A small self-supervised audio encoder (BEST-RQ), trained from scratch.
Model: 2.1M parameters, log mel input, arch tdnn, activation relu, depths [8].
Training: 16500 steps, batches of 384.
Rows from block 4 of a small self-supervised audio encoder (BEST-RQ), named by matrix and row number. Each number is 128 + 24 x the weight over its row's rms, rounded and kept within 0 to 255. All counts start at 0. Numbers have three digits each.
Before each channel's rows are labels from the 100 clips, of 14848, where the channel reaches its highest value: "strongest on" is what is common among them. Only what is clearly more common there than usual is listed. The data: chords played on synthesised instruments.
# conv: width-3 conv, dilation 3 (model.blocks.4.conv.weight, 320x320x3, each kernel summed), inputs 0-39

strongest on: thin (high-pass)
conv.298:139150108129174111110130127108158056124133113098165141132129099116154133091156119130128137114096127125132117145112101112

strongest on: muffled (low-pass)
conv.296:137092135179119099128134123121121127168112144110171146135143148111165129147085115117157095140118140152101141122166098024

strongest on: plucked string-like; root: G
conv.262:113129130167113153149134079084148111134135134118164086112154154109162119131100128153107088152112143104116136113144068074

strongest on: the note A; the note F#; root: F#
conv.198:135162125131206112146160114098132153121107134131148140129133133110154117121104115126116161130119137139120138129113066130

strongest on: thin (high-pass); marimba-like
conv.292:140137109120169147154123133129098138163147108147100146123082130146147145159117126125110163132103139144115103100137098171

strongest on: arpeggio; playing: arpeggio down; marimba-like
conv.151:138151127132122156117101121125126145124158108169141135112132126104125160104107121132147122106128147110111145073109126110

strongest on: the note A; root: A
conv.259:117116101128128153126140130123088149164123125150092162080057147102141129153069151139127137120058144146134122124167082146

strongest on: marimba-like; piano-like
conv.266:156192133110164144152106114155157112109158129125093089131150146132082143150170114119099143139099118087125146120133156167

strongest on: muffled (low-pass); rumble; pink noise
conv.288:037122147139115115099135141136154163114109141119136147153144097161148114132111158119135121157158148118124104136141110128

strongest on: muffled (low-pass); mains hum; instrument: piano-like
conv.102:120154108097098131137093136108112150107129119143134144130128141132073130159152138115053112155099142157102146126149139143

strongest on: marimba-like; thin (high-pass)
conv.197:141110119086105118119122120122142037135120121099089150116133103117118145122156112149167111132106133151139119130124152116

strongest on: the note E; root: E; mains hum
conv.293:127076086077085135100100123151063101109135149140094192123126136108109139109059160126152129135086118134126116108168164157

strongest on: muffled (low-pass); mains hum; instrument: piano-like
conv.187:107126123142113132121098134076123137134132141141121091141161134142092130148135096124091074131118142133110130129169136103

strongest on: square lead; organ-like
conv.297:145133105113132139156098115111132094146152108130135175112067113110092143137155148125089152121085140146135103093118121138

strongest on: marimba-like; organ-like
conv.135:132120171114128077122104103151141091142151106112134090128120069108127135154152111088137097140123087154148128160168115117

strongest on: marimba-like; clipping; text has "clipped"
conv.128:108135130124122130065096141112083143144165138112110137104147138147118140103143119106117144119179097219127119146137160132

strongest on: plucked string-like
conv.195:123126132094109166118151146132142144095135147162070111120148149137147114160095106131131051126087132139125139139144131104

strongest on: thin (high-pass); clipping; text has "clipped"; plucked string-like
conv.103:107123095136134121117117150107108044117120101121097163106132137132101142108159106137158131118102135094139119137138132135

strongest on: plucked string-like
conv.55:107120106125130136094086140120129096144133115140125119097122105114114113139116123155121078111130121141148062130163135102

strongest on: square lead; clarinet-like
conv.10:110134110140132159134099133103134085106132143134128092106123157149099118108140105149128121126125105080138127142141146149

strongest on: marimba-like; mains hum
conv.209:123117118112110158106135162101100139130119150142113117050102143112125103157099135151124128137078139104150126146162114152

strongest on: the note A; square lead
conv.307:121142119111163136097161132098119130114137135126101126101117127121112109123117154133179148143134122135134149153064186165

strongest on: square lead
conv.253:139111102171168128117150153133125115122139129141117110116126133125121121179093095124113144138120132131117127129091149116

strongest on: thin (high-pass); square lead
conv.252:138154072119144169151121087119168112152135131113097116139107115148105115156185121147109089130124162120182125139114142166

strongest on: marimba-like
conv.271:133130143134165131107121076118133108118144119105132084144183138101169101115099088135207138113095132151117155117116153068

strongest on: muffled (low-pass)
conv.65:139136131139128105117106132129146124157144101121152128183179133162134105157144091101143132130103155126106131119121147098

strongest on: plucked string-like; thin (high-pass)
conv.140:130136160105109138090095141137117130130149147161128077109134157135142102109118078135117149116140095125169101139148095106

strongest on: thin (high-pass)
conv.91:125117097091095122144101105128158174153158144150157160146106142123153107138128115137065107123126126128143108119128098136

strongest on: thin (high-pass); white noise
conv.132:140090105121122135124141118124158032127141120088142150142148110148162120103188110129171116134086145114144125145114159113

strongest on: muffled (low-pass)
conv.148:140147132114118126102108189111099178128140118161109180074042138134109139124122159136111162151110133121131131140113110155

strongest on: muffled (low-pass); mains hum; rumble
conv.184:111132118136101135116132130107106117113120141129083086126136136125087133146103153094106083128122146134076141112143107111

strongest on: the note E
conv.301:138090112058098160115102105123100139082161123126146152119127123157141125116181140135111137136104136105138104118124164147

strongest on: square lead; vibraphone-like
conv.285:124131125117142128132181111123173143122125144111089160154115145132099122130116108123142125117116112154106107117045162139

strongest on: the note A
conv.289:137128109151193133170145095121105146176133111136184108126112155159174126140158123127098136145111146133157136159147099155

strongest on: arpeggio; playing: arpeggio down
conv.7:083147113129126141128114112148103119104121130152145110119140160089117134140124145127123121139085124138076143140138120127